Rows from block 4 of a small image classifier, named by matrix and row number. Rows with one number belong to one channel. Each number is 128 + 24 x the weight over its row's rms, rounded and kept within 0 to 255. All counts start at 0. Numbers have three digits each. After the name is the row's rms in percent of the matrix's.
Before each channel's rows are labels from the 100 images, of 14848, where the channel reaches its highest value: "strongest on" is what is common among them; "peak on" is the class under the peak. Only what is clearly more common there than usual is listed. The data: made-up waving flags. In brackets: how many of the 100.
# convs1: 3x3 conv (model.blocks.4.convs.1.weight, 96x96x3x3, each kernel summed), inputs 0-95
# convs2: expand pointwise conv (model.blocks.4.convs.2.weight, 384x96x1x1, transposed), outputs 0-76

strongest on: star (81)
peak on: emblem (79)
convs1.12 091:146115128099111119195172123114110111169115123130097099130191126162149098105109108098174136132132119107152139085109113091121124111112109127160102130132098117111110139113077148129102130121109080146095101121094127121129091091130122138122139154154142095154135128120100161103175150111132148130
convs2.12 105:118111136144110121153150141145129160094114178133091137127096103104069129106108132103135054135128116091126116151109125129160141170147139164127171124121152085142116127133142101155142151111101129126178119135129161126099109096100152163

strongest on: circle (83)
peak on: emblem (84)
convs1.7 075:114125111121127107134168124085114129137127120145155121140110135117130126103166178108100181135107116114082141111115148127162134091133101133097093120076136146110098105195121103111111114092097089118105128135130151081115138121148107096132121070135100116132119105123147104102129094151086128147
convs2.7 093:107145132125172110125104187120133184162118153110110113127092119079089163130093135122140121122093144152126159156133156158121130121156164081148168138122068134156151177195089145149135123113171151143122119104085112139152142121159194113

strongest on: circle (39)
peak on: emblem (34)
convs1.89 085:080140110134108123150108172112067117103116113145202108150136137123140119100141081096095083120168129117118087135136141153091134153115093142134156127129125114100167163151145120158116101121120118133129141165156121141128154118121176124123146098143152126161097126123172128131130085153133134137
convs2.89 098:124090109112139125132129100131101128073123138109130133135120084163126108098125134122079141140190142131115113111137119128154149123119097132147084137153129158179093111127100120130107112113118123100141140105151142143156163120140106175

strongest on: ring (98); triangle at the hoist (27)
peak on: emblem (40)
convs1.24 094:098104121127150133177100100134146137098113099146143139107092100080139106120112148133155115141092086106136102084160135127119149148106111142113138130126105136158139117157100122077175123153116117115144137072131168151119118137098094110118137127105119101138120120121136077097071170140098145127
convs2.24 093:166108127109125116148113120167143132103139145139145124110098131172159108120137141138136154160127122169145164101161142135126149160125157081134171168130086127114124101153095202121153142109133131129161110108137119140079176120113119134

strongest on: flower (28)
peak on: flag (79)
convs1.10 104:134105143128147121145103163174100122163160131086126134116121084116151114148122136121162140133108132177098134127112143115118099140144127099179119106119131131139116149129146114176141106165123137061143158166118109136139069153116101116155171168112151120170121153139106139133137135168163144140
convs2.10 099:097087155122086090117122115145089114143131130089138110095095178139171125121158093134125132118119103142138120092133120130092156098091107161144163158132158127163120123113114099118084123090160103151145169151124118103158138121096121131

strongest on: circle (32); offset cross (29)
peak on: flag (92)
convs1.13 096:108130111115107141122134136100132125116131154105112135157176142173159162139120191115141143133151146163109162152119118135138128139152129087115148069075193107112131169130099117149120099104149141125076142147117145105131108138141096131110147136162119101114112168110129131152141099087152141120
convs2.13 096:129177127114132155108122130110112107138120197125134097126142114151142127156132148107161235125140110126108107141124147073158196121109150118113153140163095131141130111146097104166120128123131124149134101159125150119144118165143138104

strongest on: circle (42)
peak on: flag (72)
convs1.45 099:106150160108110117154124109146146194114125092056114142111114133138147149148106129095160117139167154124109117109150129123125159135089104129119145162104121117103117134153117095099131099100108146096124111136114096128114081142130143112131165176142084147083096120126109136163127123084145107150
convs2.45 101:125094093120116118165118092149106124122169100125124140089131118171111108133113173102078140140102101147133117156132131157154103139152147117140086149109135163137114165157164147125115097146148115079188164110129151135136121180115082137

strongest on: star (95)
peak on: emblem (33)
convs1.71 100:138111099126117117126151086092124074072121141186128114150158101099088079132110105127125105107138081172130113124137101113102117159139111111120124093133102118126115113077095126101158152119097111136159116134098127145130144132145116169151160123124109144120087167099129111144129105150117144097
convs2.71 101:172094145167139169106163148122097155172087142125148141118093105107150184162076126128111186107126165130115150177100100125098144112071124129122147149120134123166097121135112134143091160129168143122119142129150138093094142152114131117

strongest on: ring (95)
peak on: flag (70); emblem (27)
convs1.41 104:182112117151102167133150113173124180128153122129164172146158086103101128126158131116112150127110089112133136110103103150107121190115135114143142128115159147105078121147127137120197116121159139108097137104129125111156121101137120176121098121134120153148092118142121107143154137092147112129
convs2.41 106:114115144112142122113152164122160111127131092090136125141123151141099087098113151143191163115120164129156097125113152065145134079100115107098144149105153099120118159133115156151076133111089147104099157152140138136146140135108124138

strongest on: circle (37)
peak on: flag (83)
convs1.65 094:166130143133107152134125156112176127115120144141094133134171104128108101118181147145097119125169146135116132158140121136132133111162154094109112154084131139153168104144162114151089118148134181107127161108076105107134122067096147137128131108143149134129138138155137159117165143118152163085
convs2.65 112:109123122146084097105093132135121110108094106150125095187127142121117075184127113104121149154142124118136124159117154103149135122127127126144110126161117138130136123131122145130112098114131136122135083111137133131133099142104111099

strongest on: star (42)
peak on: emblem (45)
convs1.87 100:151124056103143106123093109103097089167123119112116124110141147150133082127097127117109109102107103123101148117140105127104118126119112103093169111128129142147122128077110097164152126137096149101089135125099130150138107084159167118103100135117124140117115141092112108106142071099171113131
convs2.87 104:140098117131112118132153117126127181129155195118120082132096120111158126098103107129082117187128162121121135144124135107154144101148114104111128127129119124149149107103137160147163150117127122118148167104142152084121123151106096112

strongest on: star (39)
peak on: flag (80)
convs1.90 095:118124118079175105107124133157127080059143113098121109114127080133127128142105160104165170164089103152122101136152068122125133115137111105134140110094133113119122172122124121118156143115120106121135133146095133097101087110154118121121153124117163132086112129142126113127120110063107139140
convs2.90 105:157118158159079148134166101105120167189126172146145146124117079099128160121130120156119110160113167127144136115123079113152142111131105115167120160157120159136115101120166109123130135119160215156121159153130148176148152134140113133

strongest on: flower (35)
peak on: flag (99)
convs1.94 090:101150117104162142132130111094122146149146106153160142159109160164142088115093125106136110112103132119075124116145128117157132126092148081117102105110129149178119129120147147134153117134120152134099072126174094146137124106121114094166142146117134082135147112129152107104121095073168141092
convs2.94 105:110140159171153162121181131140124115091103111116091183111136143125096126107130071143181098097156088123158135118135160129132122116128127119121101112103156150144110099097150139141109098122156154121153120133139137141163113130121134117

strongest on: diagonal band (56)
peak on: flag (84)
convs1.56 092:114149147154084114183120198116129128130141143144125103080133129102172137172146085115149179121123129178117141089115096158099111145110124098124133097096151110105144157110137114175093085112125128141144127145152117122129131084114140102137115123157142125157138122138097114130098117101113126128
convs2.56 097:138142105122180133155109193135164134141111132105092110109179124159125160130133120160140100122121125103132128125111155090114108129133138131132128124095114111121110151146105115142134133118163123135113092170184166129096096127160095097

strongest on: saltire (54); crescent (31)
peak on: emblem (38)
convs1.37 099:116132106079115133095180106153116069146154134160114114151151121165166100139119157078126141153110130150141173141182129149117103099167139118145135172116119118155153147142095127116128149107114137098141139122102152130125113118121151133127136134126182137102149093109130109119093123111113165079
convs2.37 097:112109171176093150133118134097101075149150152127146137142117084139112127165138113139080122156107112108145114116058150132173106101124109128118137106151145175140085075103136120103118138140103155149097121200196143107146112147158124128

strongest on: ring (45)
peak on: flag (97)
convs1.57 103:100174083133153145145123142094122141129132134075104138123107126112081116125121142116130132163149122141127100154131114141100131128091100132158103130163107096116126154186136164124117172114174108136127122145091100105154103127141132158113130090113118154148147122156146181156145135082098173130
convs2.57 099:160154149140129117127079137153097138118128139129126139166149120148135149114128079119112092084102102090153127132110139088127113135109100103104138109109094128112114158122110078164176129144125157146139168172051162106103163105178087147

strongest on: star (83)
peak on: emblem (26)
convs1.6 100:088155135142149116120120147091121074151125141167104117110101119126147125128126174141110163132069121110134153111124101122109114102137126162113155103108120101115122140135101104126101151094113115117101102083176119117115115122096090100112095099170112099135121077118090099147166149107132096128
convs2.6 099:085114136101135128122090094131124136147116150116160069120153125151139128159110150127149217086121102095153093105112123084135162119149128171083136097125115111151140115112131143103174143163116090099116128165126124097148100109122143129

strongest on: saltire (55); crescent (27)
peak on: emblem (33)
convs1.43 100:093175167146113106095116154127147121093140132135118135131117122103120163152115127173103108164146144092102124137099177119123165133130111125156112144176165132097111095118163116153138154143145142155134134141143123137148137150158141179165090091168102148094100140161128125146120118147079136113
convs2.43 094:109144166154107107106110146104167107116135083094091097133143134107119176123136136122104118117122132092104086144133118147142121131132104090130141131129109123127181128113128124117124109143150128132097097060105156136114111171138111067

strongest on: saltire (55)
peak on: flag (88)
convs1.78 094:117136117099112135099156089092096089170119168154136152120183135163143146157148149150095168122116135133129124107154113118133160107152141136115084143135177137094173134101082131165120133090122104115153147145105100127111111150140128115134174115136135124090129083105121130152127140139132178125
convs2.78 096:119100080166121076110130115115131119173130116117126136141117142138126147180125137101149185135124090124120096146124099146120114135168095177136151098134116133120166092123119130124134137155134147115118079121133100159085120085145127105

strongest on: diagonal band (63)
peak on: flag (100)
convs1.3 113:157096139104075116123119121125065137126133138103126174171116136151111150106135092092140086087131125143130155123140113159158132140148134142143120133145182126134162124100102164142160132100134134056142109162139127109111149107153150123102147138166077129131099141161107136120126112112141101120
convs2.3 100:155141121152109111134126158117191149128119119093121147110160103124137152114098138102137135158122138113100124183133103133112108117133119112113138152129114129088104148149157156146140139149112080111120109124136137118149113120096141141

strongest on: circle (25)
peak on: emblem (36)
convs1.62 107:154090162147089092158111138111154181108123139134153122130128124145127094151072121153134101171102124174124110119146145106170154134096110147124147149144150132098147132141171142140086107160116127144136133097151118097141117108140126157142129154139164154181140168125108130123112155091098157147
convs2.62 101:105141092138114116111101129144121094134095126155097136146149148142130116107130132118069139104079076102114111117130146103119100160078100139066144109098132086107115114122152133184102093156159139107110117123127110106086131101192123134

strongest on: saltire (50)
peak on: flag (91)
convs1.85 097:127132155170152149115098138137162136112139161183129169157152087135117171154088136124166128132104099118122125053135122174128148106096156141148153125141154127138144146151126147147131120133153142167127161144088076107130188103129137107102130129135151142113118121110138171133143141137108128134
convs2.85 103:152149129091130122146127119131075103120126122094105104124134083118103128112111122101102126105117145137126114170113076112126094158144134127091135116118166118141080116110084130136134180071086141105101087103128126098099132109131103141

strongest on: saltire (33); diagonal band (30); ring (30)
peak on: flag (98)
convs1.38 096:158132126116087159111135136119124134174139131154094150152145159114115149155125132130106116151143150131088109100116152179167104131117137128129126127144172156137148143149108149141145107193123142144113144138131095132142131108141184131115049121183133155131120106133118129104149119070106143103
convs2.38 097:125155122120137095144150104089122138136126094130113079149110131122112118142159184146091066125095098133122118136109100158088137099138120132085131120114134148115113147112143151111119111125124127162070154103150072190127147101118136125

strongest on: circle (36); diagonal band (33)
peak on: flag (98)
convs1.88 105:143140146121081120099121132143092098143126156124122120145145153108141187103108101123075118139127101113106182143149133155119111085145153130079137120099172116109147167126083145167113124099134140125134126164105124133106154117137138153100107145139148122164149121114105136088137079122095143173
convs2.88 095:137133122122098140129124108098155104134105107128093128141123139121125140146125151129111147129118099149152128101117114139148129102121109148096103129086100136082149148104202142133121110168130099106097124198104131125077133122137157111

strongest on: flower (100)
peak on: emblem (32)
convs1.66 088:156080148139098151181145124107121134127130115138172098110155132126120097144130141148146114111075112116144135104166116114145097159120112143106113109111105149113126154147105141125141115145161131150094109120184124169098108102102151125173086149109136107166154150180106149108133162125126104092
convs2.66 094:124130136108148132131110119126139146124138132094155115128116111080141124145181117125115091145145095128097171113140117119119186136140123132176089129143111130123159145112111116111131151092174117118128117150127162118172125154104095065